{
  "arch": "transformer",
  "vocab_size": 20,
  "bias": "none",
  "inner_norm": false,
  "layers": 12,
  "width": 256,
  "positions": "learned",
  "init": "torch_default",
  "optimizer": "soap",
  "precondition_frequency": 50,
  "max_precond_dim": 1024,
  "magnitude_pruning": 0.3,
  "weight_decay": 0.08
}
Rows from block 2 of a small CTC audio transcriber, named by matrix and row number. Rows with one number belong to one neuron. Each number is 500 + 25 x the weight over its row's rms, rounded and kept within 0 to 999. All counts start at 0. Numbers have three digits each. After the name is the row's rms in percent of the matrix's.
After each neuron's rows are labels from the 100 clips, of 14976, where the neuron reaches its highest value: "peak on" is the class under the peak; "strongest on" is what is common among them. Only what is clearly more common there than usual is listed. The data: telephone keypad tones over noise or synthetic speech. In brackets: how many of the 100, against the usual share in percent.
# fc1: MLP up (model.blocks.2.mlp.fc1.weight, 1024x256), inputs 0-127
# fc2: MLP down (model.blocks.2.mlp.fc2.weight, 256x1024, transposed), outputs 0-127

fc1.613 105:460485460540524464541456476509533549523488500526500500500536468500455514500500456441500488517513494470468512510518500500516472501500500471511486538461427500494489500500535500500500434478510561511475500493500531500512508477487485471500528500508492440498494461536500510449533477511500498500507500537525458498525458488547450511518492528552495500502482500547503500460444521521435500567468
fc2.613 103:541514535451519479500548500510500500500494518474531483478500500516535500532509478448483514497500506523500481472434511500500515500502466500517500512474484470491505500500500506478513516515532474500542500515550500500536508494484500478521500527500461496521472500484500489521500454500507500512514504545500482482526498512529524500467500525484500507449500477436538500500458487500520522508471
peak on: key "D" (85 vs 1.9)
strongest on: key "D" (87 vs 26.6)

fc1.117 081:525437553500500514479500469500507500447552517582500536520500492500500479517491459491508500469529467458500568500489467500508500537504500500437500501504500449461509482485500500479474470472465500500502526520522500500500445500470459465500500500494465491543502541500500515464517489534478500500500500479483511500500479500519500500500492500462500500530481487500500500500476471470483474508478
fc2.117 076:500469475500500500457500482529519497523500500500500500471492500469527480500516515500500539534519462500508500500479526500500500523556500500500500523534497500517500472492471500509500482500500490494463500535542527487545474507500461494500463527499518500546500482500526527451455537500506522500500450445518517480500498500429507503500500500500563500500515500566463500461569500500500500476500
peak on: key "1" (78 vs 1.8)
strongest on: key "1" (95 vs 26.4); reverberation (51 vs 25.1); white noise (42 vs 17.8); last key: 1 (33 vs 5.9)

fc1.471 095:514532500553500500500455500498500470488443500500473500500466462500500500500500500477533500500550500459500469493517514500537500500561441529488542510500490471514457489500491549472487500540533530500500514475536499476457475513521497500531500501539469485494494479512500538478481528500500500522464500500496498500483522483523524472500500513460527500528493500485540500527487500507500510469572
fc2.471 094:500444532526488546534480500500500534466467540531539486483500536465512500523483497471507520558456502544509480474500481469493500557563440500496459510520482500500515481550479500464563500512529500500498436484489568487500542500481483493535549501500483500540500525476508429484510500551480495500506465513486500537500547500482539500455513500500500515512491476500509482500489539472500500491500
peak on: key "#" (87 vs 1.9)
strongest on: key "#" (100 vs 27); white noise (37 vs 17.8)

fc1.460 096:532500500500497529562528482510495491526462476524500533500491500484500465535490446488534444489500500429521500508500490500499466500517490456500500500500478500500543509516454517515478489528531509579500471460501500500470487482529523515500500473500469500465485500445544500535500466500500520488547500542526545484500478509500480463518500477500500500500494561559442472510483505500543500500500
fc2.460 094:489500522465500477500552500500498477517487480464518535511487540535504500547500551522500459500516466519500437485485464518500488500492500513496500469500458500472468500545545545499500475524529500500513518520500475532504500519468481522500485456500523500469521539500500517493477526500499500500500513500482496500534518494503501510500500500516500500478531500500500500538500500543565540490555
peak on: key "1" (86 vs 1.8)
strongest on: key "1" (90 vs 26.4); pink noise (37 vs 17.2)

fc1.702 109:500500500556500468500500422490507478496445459482500525534500525482500518500447546518484469512500500451496500486510533490500522500490504494543481459490527500500483494500500492500489500500521489500470500500500496500504447522454500518536430460536511513495517500536492504500513497463500530500496451491500516493475500500450500546534500489477500515536500500516500500500558560463496500475484
fc2.702 086:500471505512500511510558496500458500501500528500537512500521490533500500500500475453500522500550552511482517516473521500500490500474545480500480495500500531500500469447528500500584500527515532500468500551499538463522481437520500508500500500515507521500455483473488446523500546578513483468500525513500472500500453529463469535500500500500488500523498523476503500523500483509455500485529
peak on: key "9" (31 vs 1.9)
strongest on: reverberation (60 vs 25.1); white noise (42 vs 17.8)

fc1.653 097:508500493479463504533500500452500500567521529500470475510500500501525458466488476512538491494484500546489446477470491482500500463480494500520539513482535453479500486500529570487540500458525538484529512500519464500500458499500476510484533500500498527457462539473484500500500531554500500500500500485438500500508510538524500500452500535500524554500494500462548463500506485473508490500460
fc2.653 098:500500527500500509517494494483495500450500500500500501496484523517506515500513495522559462500549500500483504522462500513486500500526483500500541469503500503532502499500476508500517517500536500541474500517500500519493508505490507507520509500523450493448519500539505472523492415437529500500494524527500500541483523531486458500543537438472482526432500500500475479515495462459500445500496
peak on: key "D" (61 vs 1.9)
strongest on: key "D" (73 vs 26.6); reverberation (52 vs 25.1); number of keys: 9 (30 vs 11.4)

fc1.335 084:480516500420498543500500500531557526498485424500500500503494449500500521474500500506470446495511500496500500484461518542554447523458500495500500476500473500517477526516500466500487449477442522500481468500516482470500519473546500502500479530527500500512500475500499500472489439497486500491500467500466528500506539521500469432486535500500486500525446474500489474500500507500500500518500
fc2.335 084:467500450496517466500500500493483539468490451473537500500490539500500520495500500500500500500484505507471500502500500426500500461519520500503455486528500500500511526501506500503500500520500500511529507542479529531511464488465478549460462473472530476557488505506536500540488550500523529526501512501500515485500516527500500482564500523478448465430466512505500500421518534478500429500452
peak on: key "9" (31 vs 1.9)
strongest on: reverberation (66 vs 25.1); key "9" (61 vs 27.2)

fc1.741 109:484522468500500500500500480500513530537439499511528496544475527474477490500452502491500561488537460511480480485535502500511500500444521476500509517511458555528500544506547518501500532481507456486537490513500454511500505462530525472474529475500500487477500461523503493512500500503518500488540523500528520475495530548443488531500500482476512521493484478484489528536452517500520500500492
fc2.741 103:479535500500500507432500531493500517500478481492510508468500444513547537492453500482496518484508573500517513514432498525500474517500476484482498458493500571534474485500458482502454453500500500500500500452500413500503500525500454512482475498534483530500510500527453500497504485451500484500552500448500490526479500517488513479482478500499500522513500523509521520516527513500479518500485
peak on: key "D" (26 vs 1.9)
strongest on: reverberation (76 vs 25.1); key "D" (64 vs 26.6)

fc1.43 092:522465529501490459503490500500500500535522500500500498500554500516487500494548463450500485505486500535453470500469470475484500513569500500500504502462500500461485500500587500500548498500545500500439503498494500471530500490514500500500523500500500478500522478523500487500509548500512480500500473550500515515499466528500535483500465543562533500523499500519544446500500500503456461506483
fc2.43 092:500517500500529500543500500500500469500500535500463497511461500465500534498500580496437554547522500550500571500454536525486459500486501475500486500500468500527506500500522492500481504531500476500478526491516532500508466482467500439518526519500500500545510501487460477520486478536495503500500500469500497496500535500502500486484471505529462508421546500474477487578500524528500480473470
peak on: key "D" (84 vs 1.9)
strongest on: key "D" (91 vs 26.6)

fc1.657 091:451517545452474516500489561500486500479543500521513419500439500500500478482475500500512563518483500483488545496498488500500464500500533500500500463458500554500501500500490464498522536509535499500530483521516475500530467509500501519506501500481524511500509500502500500534543519541516554538500504501497471500545500516500500543512500566545497500453492469545500475521500509500485500500500
fc2.657 101:500538437500499500535500449510520569500500500500540497543500483494510500488514489485477500500506500531528490500510511473496538470494488564503487515525500546555493529500500532510536500500488512500419500497519616528479487442486531500465505462531533444497506478513500560500464500450500447488500479448526496509500504504481532508517500512519497531500509486495500500523561500500515530509492
peak on: key "9" (77 vs 1.9)
strongest on: key "9" (98 vs 27.2); reverberation (74 vs 25.1); first key: 9 (28 vs 6.4)

fc1.477 109:500500500517506500536518471500500500483480500500561514534503528504503480500581534500513479549500500490489543486475522548509514462500582541500430439537463501509454485500528525512511485481457495480483537510500487483527492500478490500506500516525477485500482528500489500471544496495483458477496500500448500479500500502460493527482496460516474516475475497525489473520469514500500530455486
fc2.477 106:500470475494500447455531511474490525451500500500463521500516500487498555505435496446500515491530515500517513481495454500492465500480500478500493500500497434523517510458530491524500503472515500471567485469500500531523493515461548500514522464487489500558491468529482500500456500492484545494498479500498538514534545484458524511475525500467465524500477500493479500500496462533526510503532
peak on: key "9" (62 vs 1.9)
strongest on: key "9" (89 vs 27.2); reverberation (56 vs 25.1); first key: 9 (26 vs 6.4)

fc1.278 091:492452476535557500474465500513500500485494479482510511517500487452484487522507500507500564479470500500533499479486508554500476537518472500487500484500500458535500534500523474500520543475552532509485461500522500536498500500490502502500563457500489538529527488500500500469516564446500500541500473500477492459500473540523500491488466540501491544500500500518445500500465528524525470500500
fc2.278 086:500524517486502479515537546475468494496509506500500507500500476502543493500460500459500500535500478526500474500484476523500544571533485508500426493441517533508486528515500500509512466500511527504517512537493522500538488548500534500472500500493500457506508500567505539500421508500500500510464500500500469533476534505485504495482495500531539500500500486500500565500500467500500505500503
peak on: key "D" (34 vs 1.9)
strongest on: key "3" (60 vs 26.8); key "D" (57 vs 26.6)

fc1.68 111:550483524478504510533512562514462481487464524507524547517478529500488517512442523517521532486461514490487512486446448500487454500454508500501505494500506500508491520523500447512548500500541500500520509506500500542530520497500454530450500549453491493500519500479533520500516500482492500530482525490534500508452524556557507511500507478500502518545500486543493475468475500564500471498533
fc2.68 099:500500500445571500506500521539500504553466514500518481515485451519497500501530552500523500497549461530458526500469508502528508506500536461506488500404488500514500457474515519502497478455457519500484500469544528500500472500485534500470521500467500502491500500519500500483490491500500517500500490480500524463458477515500537500471492472509486520516500479512500500471524447485541520470535
peak on: key "D" (53 vs 1.9); key "C" (28 vs 1.9)
strongest on: key "D" (68 vs 26.6)

fc1.8 101:482485496500523519500520525500488500459500523470517500466500546510500500495559529500498509500519446500527500500418500500500536518500500512500500491500499464500487478510489491513549500558465481463565534500500504467463464500543515540500523474500500547498517500500509537534500540500500525500500468500500491474500471533481500474450543530446478502500500546522528500500477500476494500492500
fc2.8 106:516500500500520535535490500499496411500476500447501500554454500483448483471449526471500473500475433491500546506449528488496466563520536512490500524516525451531500533511541500443500512500479500480500484435501500548538440477530533529494503500489502519500500500540500500500517500518522500512507533449490492493507500500500500500482447489500500508519500462500518538531478543477532537459463
peak on: key "1" (64 vs 1.8)
strongest on: key "1" (90 vs 26.4); reverberation (76 vs 25.1)

fc1.13 104:500518469478513459492500500476491500553493521500490500500470512522533509509471482540496500508524489500500484483546489500500519450500530495500427508500506520494463493463488527466500489492471473500500500500500445513464477516475500543478500514473500500500475505500447488493500500500516500500470504517437522513500480469526508500500500458500504500530499500500500551500511510500471406477491
fc2.13 107:527473525452506496487476505471478471500511500500484475557463507500500513504515501450535488503526500555483570522515481487497508510503500542568500524500522500519519500500500495545553502456500479527507468448560474517480500500468500480500500458491450525428535500512510500487486479401495488480556500500500518500500529500500515500500500458515500500540500500529500487489487521500572456500500
peak on: key "D" (81 vs 1.9)
strongest on: key "D" (96 vs 26.6); quiet level (61 vs 28.5); first key: D (31 vs 6.2)

fc1.103 112:490498492500504520518443500500500461528463527513530445482490529497499486456498458469490476500500477523460518557540497496520500460475562507522483500514471500500506500467500500500583502500529530475459482500500489452500488493500500535470500507494485500500500500525454500491537481548459492510500500554501488469500473512487500500500466500500500455493500534500500500531500482453496500527485
fc2.103 106:500529479473548525508554468483535500500475504447504479461457456500515500544496488497490473475500547500500448528500492500500471488555514500484505510500537527455534496457475500542512482500500569489470496500460500500492508492490500462562520510451500517487500506500518521525462500500502485500508500465500444553535520500552473453502500559514500479547477500488554469500513469500457504500501
peak on: key "#" (90 vs 1.9)
strongest on: key "#" (92 vs 27); first key: # (35 vs 6.1); last key: # (30 vs 6.5)

fc1.553 088:468477446500504472485480500489539500500514500506500500500566500500459510540500527500473465500501500481500500518519515514478500473500508500548549497482500497469451500519516458500500484504458512454500458500476500500542445585500515500531500500500496453546500531517500476562480509500500481500500484455475490481456474513488500531500473500474466500447494538500500493524469500516500500546487
fc2.553 082:517474500500505500500500508500487449513503500500520531477523500535491500517500506500476529443452500500500563500500526500484500471518522508458537500500500467479500467477500470471519500536500500504500500527488494500500500436524464500546500500525500486510500507459507543548500416481496500499516512492553500533500524531454531485502502500533500535488479487491500500452487490517500494500452
peak on: key "1" (92 vs 1.8)
strongest on: key "1" (94 vs 26.4)

fc1.194 106:500557533500494505504472500500538470500509500542501500500489533512500468505514500498500515500498548540518464453491555500522500484535479488520488500503449458487575471500500531424500500501500500494494500500486479488502500471519471487500471573500533484491464497512498472489481464541436506500494489483500534500500503522459519432500493554465512481500500487500496473548500500500539474535505
fc2.194 100:500500474483478479506548500516494500544471482500495500506476500467534519471526596501526500478515485500545531541471508524500519523460500476500521524511477500500500468513530519551500512494500500498505500591472497445500491495472491500512535485500452546500498500546500528500518500512517487519474495479510503500500500476560500500521512526536500535475506505500488500522462463550475500505491
peak on: key "9" (96 vs 1.9)
strongest on: key "9" (97 vs 27.2); last key: 9 (27 vs 6.3); first key: 9 (27 vs 6.4)

fc1.563 077:515517473453500488498481575519508456527500524491525501480500500500466500483500530505496514500500482442500500521500514500500500546499500500501478512474500533500500443521466463510482500500494562495482500500500452446460503497465476500475512454494500500516473476489469500522476509514517483439534500500496500471500539500492505500500500487500503484472487579534500501460500500519480500500505
fc2.563 075:500500478413480500523511499500508500500500456523500500472500503465468512465545515468500500504499510500456500505495516500470500466440541494453536517500500500535500489535523517500495449477505500510544500485500467509495497500500500535479507484541500496447500459500461485492534532548500500485541514500480483465463500550500532500539486512555544459511531500478500529500479486474500473522500
peak on: key "1" (90 vs 1.8)
strongest on: key "1" (96 vs 26.4); reverberation (58 vs 25.1); last key: 1 (29 vs 5.9)